{"model": "image diffusion model", "image_size": 32, "conditioning": "none", "arch": "uvit", "objective": "edm", "norm": "rmsnorm", "mlp_ratio": 4, "head_dim": 64, "patch_size": [4, 4], "residual_init": "none", "learning_rate": 0.0017, "max_steps": 10200}
Rows from block 5, named by matrix and row number. Rows with one number belong to one neuron. Each number is 200 + 40 x the weight over its row's rms, rounded and kept within 0 to 999. All counts start at 0. After the name is the row's rms in percent of the matrix's.
# fc1: MLP up (model.blocks.5.mlp.fc1.weight, 1024x256), inputs 0-127
# fc2: MLP down (model.blocks.5.mlp.fc2.weight, 256x1024, transposed), outputs 0-127
fc1.756,114,184,214,238,174,114,231,245,183,246,173,249,171,174,262,221,257,171,242,240,242,173,191,199,213,198,160,228,245,195,201,182,206,209,211,210,147,189,138,160,218,220,160,137,233,156,220,204,127,181,207,317,187,255,192,155,128,182,235,262,181,150,274,150,258,190,190,188,222,175,228,181,181,147,174,128,267,139,154,244,166,251,164,223,122,209,227,201,154,247,217,205,129,230,244,169,290,202,152,257,168,235,144,200,141,192,212,246,205,261,223,190,189,214,255,226,227,145,262,189,200,127,203,171,173,178,161,159,209
fc2.756,068,192,233,203,189,139,155,205,260,233,177,186,209,202,179,249,240,112,169,209,209,185,213,169,154,141,193,241,253,247,224,232,154,201,172,187,251,144,218,200,211,248,170,177,229,94,180,184,201,216,152,180,247,210,173,176,192,188,210,186,229,107,203,131,211,257,211,177,264,250,170,203,264,218,174,193,231,226,210,234,162,249,200,195,230,222,203,197,200,215,189,251,235,276,201,198,239,229,203,189,206,186,247,186,124,169,205,164,194,209,231,159,261,228,194,219,196,125,248,157,253,219,242,198,228,231,155,202,231
fc1.757,010,143,204,137,238,162,197,182,241,203,214,234,196,296,195,230,308,174,198,247,256,171,225,225,172,160,237,238,148,164,177,244,244,114,184,210,224,207,262,204,296,244,226,205,212,212,194,244,138,223,172,191,183,202,212,220,214,184,145,214,221,283,227,157,102,212,277,189,228,164,210,124,187,187,194,202,270,238,202,214,172,261,218,214,197,155,208,197,167,258,156,162,117,130,166,191,187,224,224,204,217,206,252,158,208,188,250,182,157,214,290,220,95,227,175,199,115,198,166,314,184,232,200,161,186,243,161,229,277
fc2.757,011,191,219,257,185,253,130,245,226,278,211,236,256,255,196,161,227,209,262,242,207,208,236,124,188,292,184,170,273,198,145,200,210,244,210,256,201,168,219,200,137,248,258,196,219,181,213,248,168,156,247,218,165,199,234,239,217,199,201,198,158,252,194,241,124,228,206,210,281,228,184,227,213,246,203,194,158,179,190,233,226,207,276,219,197,246,140,249,240,147,198,205,230,179,204,211,209,191,199,164,74,240,141,195,225,168,231,184,159,203,200,176,257,133,155,306,185,143,139,181,222,183,170,219,172,180,194,195,118
fc1.758,009,195,183,241,172,192,183,275,206,204,183,196,182,244,143,275,260,186,195,129,235,154,212,150,145,191,177,160,185,282,218,272,276,242,253,144,177,171,261,190,238,239,214,271,207,184,222,128,163,200,214,172,240,222,230,221,244,245,199,171,113,258,240,182,229,245,159,139,212,169,168,94,200,226,215,177,203,217,147,241,252,183,126,171,160,224,227,150,305,245,225,249,97,207,267,134,149,192,187,230,157,200,223,136,208,197,218,160,258,106,175,217,183,175,187,169,203,211,197,214,219,218,220,182,180,246,182,160,151
fc2.758,014,197,159,142,158,106,109,217,226,197,207,252,199,228,266,206,127,184,188,225,190,157,281,173,210,177,211,181,140,223,163,221,145,236,151,285,221,219,167,193,232,216,207,202,98,238,174,174,159,202,159,199,186,188,143,155,221,127,249,237,224,209,203,88,201,215,205,219,235,178,127,202,228,189,156,207,177,232,230,261,204,137,274,231,196,120,182,181,136,165,114,199,186,218,202,101,216,169,196,195,213,145,227,229,165,200,231,169,208,171,158,204,176,187,151,163,271,219,181,213,217,206,190,158,197,162,145,201,276
fc1.759,168,275,169,182,199,221,188,159,169,304,186,224,226,208,217,219,187,259,240,134,140,184,275,236,159,187,139,228,214,231,232,215,103,177,184,194,199,160,209,222,145,109,223,142,187,249,246,194,144,252,180,304,238,204,171,239,217,236,232,181,217,191,203,231,192,222,225,228,210,264,238,193,197,168,214,200,209,197,314,186,283,253,238,201,254,188,204,213,127,166,187,156,230,169,210,232,244,169,274,131,222,211,204,249,192,142,230,192,306,157,220,206,155,215,235,219,182,204,154,200,155,216,234,272,208,224,169,169,186
fc2.759,252,127,229,253,234,239,192,147,174,193,274,168,169,146,166,183,169,168,174,147,156,205,266,240,249,186,188,182,85,131,168,171,137,185,230,260,261,207,248,241,183,237,241,294,236,187,168,166,307,205,208,177,166,163,242,255,184,143,205,183,191,196,103,201,173,195,173,179,253,228,224,279,157,207,146,213,174,194,201,201,235,267,131,191,201,189,242,247,224,150,144,139,187,219,101,188,124,248,246,187,161,228,239,162,206,235,249,180,172,222,210,218,174,155,228,180,250,286,211,204,211,202,184,178,167,256,307,230,265
fc1.760,161,168,202,199,198,245,256,131,213,91,281,193,193,248,223,174,138,173,189,219,216,232,173,157,217,208,288,129,169,204,184,194,213,198,239,245,201,227,248,204,183,142,90,222,172,136,152,187,216,225,145,185,153,155,155,204,245,178,160,199,222,208,122,293,240,175,192,151,133,168,125,154,102,238,169,124,190,203,100,144,217,185,212,210,153,175,214,171,232,216,206,222,134,174,127,236,159,217,209,221,202,202,193,164,178,187,217,189,176,216,192,216,235,151,221,146,225,241,223,232,231,195,174,202,199,185,214,228,183
fc2.760,215,118,203,255,164,237,216,210,222,261,207,190,183,149,229,141,173,178,217,200,224,177,162,207,227,189,220,193,160,126,154,186,153,212,251,207,202,263,241,255,257,187,183,265,196,231,205,218,292,163,187,210,127,219,268,221,173,207,206,248,228,199,167,166,164,83,236,210,202,215,171,300,162,226,216,156,209,234,202,237,226,231,220,250,179,216,231,182,202,194,146,169,185,143,184,200,148,174,229,213,188,267,223,149,230,224,219,226,210,197,241,226,136,198,191,132,263,227,155,190,138,206,178,261,184,214,255,215,258
fc1.761,008,247,252,179,222,184,192,328,129,155,166,180,214,211,231,170,218,166,185,186,180,169,182,135,256,193,208,220,189,256,181,293,284,251,229,266,254,235,157,148,295,242,167,229,208,230,193,232,174,242,200,177,184,226,168,162,201,201,175,106,173,225,235,226,172,241,257,141,225,206,156,188,224,189,154,207,215,135,206,225,244,226,213,165,147,238,213,201,168,234,244,156,258,152,218,226,163,203,228,151,200,245,169,265,233,194,106,102,231,208,129,189,166,181,156,161,152,126,158,218,136,187,211,210,227,246,174,229,205
fc2.761,016,207,210,282,124,204,167,148,207,196,220,189,171,207,209,201,231,186,213,182,234,201,264,161,188,138,183,219,234,222,117,196,191,238,158,168,200,178,249,228,213,201,261,216,207,265,151,160,169,131,212,205,157,177,195,238,185,212,219,199,223,215,211,180,281,269,165,243,199,185,169,234,252,228,207,222,195,161,185,251,221,164,237,204,238,199,208,124,222,212,226,165,183,231,204,174,159,207,210,180,217,177,267,178,178,191,129,214,222,141,195,233,161,175,214,167,238,218,134,282,264,222,206,170,210,206,181,252,171
fc1.762,030,169,227,201,185,164,207,269,254,202,133,228,145,167,242,200,168,267,256,131,90,207,135,181,226,200,205,159,224,200,144,198,223,205,198,132,204,220,248,184,221,259,201,209,222,233,174,228,240,234,224,222,190,235,136,140,187,137,193,124,183,265,197,238,222,261,168,167,229,164,158,205,158,186,275,237,159,230,236,250,181,201,134,151,176,210,185,228,206,178,223,229,209,191,224,206,176,209,229,198,167,264,300,188,174,221,217,164,205,215,214,173,185,176,279,173,216,239,248,241,188,242,154,225,190,137,228,208,171
fc2.762,038,215,192,137,109,183,113,182,152,179,241,170,170,186,228,222,199,188,165,194,281,231,223,228,137,177,219,230,218,267,172,199,294,195,175,295,218,174,219,200,184,249,134,245,181,185,189,123,161,124,231,145,194,152,230,230,257,209,235,207,193,221,298,180,263,245,257,173,163,171,165,163,214,260,150,197,218,188,160,269,206,180,225,201,190,205,180,164,179,163,163,177,127,223,176,214,250,228,213,156,253,190,172,196,207,174,170,204,182,155,175,217,181,169,155,194,258,193,137,241,238,154,203,202,194,146,191,222,249
fc1.763,006,295,182,207,192,193,231,189,159,148,157,150,199,197,154,316,277,206,218,257,240,219,206,217,219,264,231,123,186,192,155,227,162,247,190,223,142,211,194,201,182,245,209,205,177,245,225,181,194,237,212,204,228,246,205,207,218,207,262,193,182,168,258,216,198,216,214,110,197,146,204,203,201,210,177,246,197,282,171,254,256,143,185,244,144,207,229,167,193,265,171,228,253,211,225,168,201,253,296,173,187,178,211,179,239,155,235,205,195,223,223,272,180,170,160,121,220,218,198,211,186,167,171,191,264,230,83,246,174
fc2.763,014,172,165,196,244,225,272,206,234,212,200,188,153,168,261,168,222,179,142,248,229,218,156,229,270,217,208,97,178,154,222,212,195,125,234,138,239,227,218,104,136,194,171,171,184,237,240,200,181,146,150,200,246,238,191,165,160,249,206,197,184,222,123,216,196,142,258,164,196,166,189,211,237,209,195,145,148,210,186,201,176,174,195,246,269,253,256,197,246,182,180,263,129,130,113,142,175,161,189,210,183,215,164,233,295,249,226,179,164,233,215,222,292,231,240,195,185,155,260,232,192,250,227,188,162,217,224,157,163
fc1.764,103,160,201,187,157,163,149,163,151,203,242,165,212,177,210,197,214,198,176,198,227,198,218,249,165,166,141,208,210,164,218,194,123,159,260,207,187,177,255,336,85,249,155,224,192,173,204,222,303,155,214,239,156,155,257,138,215,187,188,211,195,242,205,170,193,219,259,193,145,161,220,179,240,226,204,108,239,179,220,234,228,200,276,158,209,167,241,160,223,196,246,241,112,239,252,182,195,193,214,161,190,191,177,202,202,180,190,192,235,222,168,179,280,201,267,178,261,260,141,223,130,187,215,243,135,188,330,266,207
fc2.764,136,209,223,213,243,229,220,242,212,214,183,262,214,153,205,163,140,210,259,183,239,210,195,211,111,215,215,200,223,176,200,219,249,185,161,173,170,230,162,158,224,98,148,169,185,210,220,273,141,210,203,184,220,231,159,190,208,253,205,212,209,188,231,235,248,118,210,164,220,115,218,228,164,224,195,203,214,241,185,184,197,162,239,208,192,215,165,214,179,208,197,211,219,145,212,190,235,149,202,227,235,291,164,212,255,261,181,196,235,197,189,217,125,190,203,177,142,136,192,196,162,159,131,226,215,160,104,179,158
fc1.765,131,120,262,253,215,247,243,218,222,161,177,200,213,229,285,187,244,237,207,125,181,167,140,159,199,171,267,189,165,213,177,203,230,244,216,197,194,184,132,206,227,169,215,197,173,220,204,156,169,231,131,180,181,219,180,177,223,143,224,243,194,247,238,196,227,108,218,185,179,200,139,289,189,175,106,138,148,206,275,209,263,278,147,249,173,217,191,238,197,205,117,187,231,131,164,220,181,174,242,239,263,193,194,219,170,223,179,186,181,184,252,242,202,183,176,214,193,214,253,216,237,178,209,269,218,300,190,148,226
fc2.765,101,240,275,209,245,228,253,196,186,194,145,188,146,216,212,202,157,143,322,227,244,203,158,294,158,251,206,243,193,188,185,191,230,232,195,201,189,205,165,141,240,217,151,142,208,195,187,252,170,161,231,149,145,193,229,133,184,201,149,260,254,240,247,204,183,224,198,212,191,170,190,182,249,233,262,172,188,194,158,168,178,165,225,162,196,178,198,131,144,215,228,252,197,200,249,182,199,259,223,262,176,200,148,165,276,262,196,234,181,176,205,212,268,175,184,132,199,144,239,218,175,199,199,151,229,180,160,192,150
fc1.766,115,196,214,223,182,147,191,273,194,202,262,271,201,179,184,225,255,168,267,237,239,210,179,152,265,194,208,210,291,188,217,201,219,209,191,224,195,164,92,173,208,230,170,198,267,109,231,246,195,210,250,306,181,235,207,225,149,240,219,249,152,244,291,197,202,238,190,167,235,143,267,192,249,127,242,165,264,155,192,221,150,256,182,203,96,217,169,177,169,270,171,198,211,267,186,176,232,246,177,218,151,199,142,210,154,208,170,263,218,216,227,212,206,217,242,199,230,116,219,188,174,163,238,128,166,127,197,221,209
fc2.766,085,201,236,201,182,155,182,249,259,253,224,234,208,205,210,263,248,161,170,166,200,213,216,154,167,164,206,220,290,276,204,261,177,192,202,184,267,145,234,209,203,276,191,178,212,121,186,238,256,248,163,238,214,193,204,199,161,197,207,181,173,95,185,170,234,240,209,189,211,240,204,214,288,197,176,228,268,224,230,203,185,245,209,217,174,272,210,184,204,239,183,281,200,252,208,168,224,208,225,183,187,149,207,208,143,203,198,188,246,209,200,201,284,251,229,201,171,135,236,209,241,215,212,169,204,219,180,234,232
fc1.767,010,277,261,155,180,225,235,216,189,131,160,257,191,217,160,180,209,90,209,219,230,178,199,250,212,256,207,199,141,201,239,217,220,213,204,253,259,171,133,215,258,172,187,168,179,248,288,184,281,185,133,163,212,197,165,220,161,185,139,133,249,188,177,170,148,207,212,217,229,180,188,153,231,213,210,210,206,159,170,161,233,138,236,217,237,200,172,203,186,197,85,201,198,172,225,236,191,241,231,106,230,215,207,220,251,214,176,200,186,233,238,216,186,168,131,155,205,204,197,151,155,218,211,160,165,219,131,226,220
fc2.767,017,220,220,233,117,184,158,161,230,217,252,156,200,196,197,203,237,199,184,128,129,219,218,157,218,174,195,173,165,189,205,192,261,225,182,128,211,228,223,208,203,189,286,205,242,238,150,173,213,88,123,221,134,237,215,171,216,223,197,211,171,226,215,223,176,239,185,221,174,238,211,227,215,210,233,164,209,162,246,240,242,234,193,226,217,210,216,239,238,206,268,196,202,160,182,187,204,219,224,147,229,124,221,139,190,165,198,240,212,219,180,206,214,233,199,147,235,204,130,236,294,187,215,206,230,215,170,207,170
fc1.768,121,191,229,176,214,212,232,204,162,213,95,217,164,268,250,222,264,222,215,170,216,205,170,271,199,217,253,179,215,285,249,187,239,116,183,221,245,220,242,217,171,88,136,127,189,177,169,140,223,245,207,197,213,229,190,242,198,152,217,166,195,156,159,187,177,146,206,103,202,195,207,178,243,253,208,186,130,243,189,175,241,202,217,249,206,160,182,180,103,133,206,188,203,176,130,243,254,125,208,199,225,245,224,206,210,185,225,182,279,176,241,157,175,162,165,166,242,142,226,235,216,142,188,183,180,238,201,186,261
fc2.768,084,175,125,208,236,171,182,174,214,206,230,212,210,162,189,177,202,170,134,204,263,242,291,143,238,117,149,209,253,207,248,211,173,203,207,195,222,225,220,226,176,274,179,241,211,171,198,199,274,226,294,235,238,252,234,234,227,199,140,231,229,194,198,205,241,224,258,240,198,207,196,213,241,181,249,224,295,182,167,205,306,165,218,179,187,238,202,209,245,270,191,230,103,194,249,247,176,237,217,140,185,136,209,194,144,169,182,207,215,223,210,169,242,320,192,201,194,183,180,182,138,245,185,219,178,259,153,256,210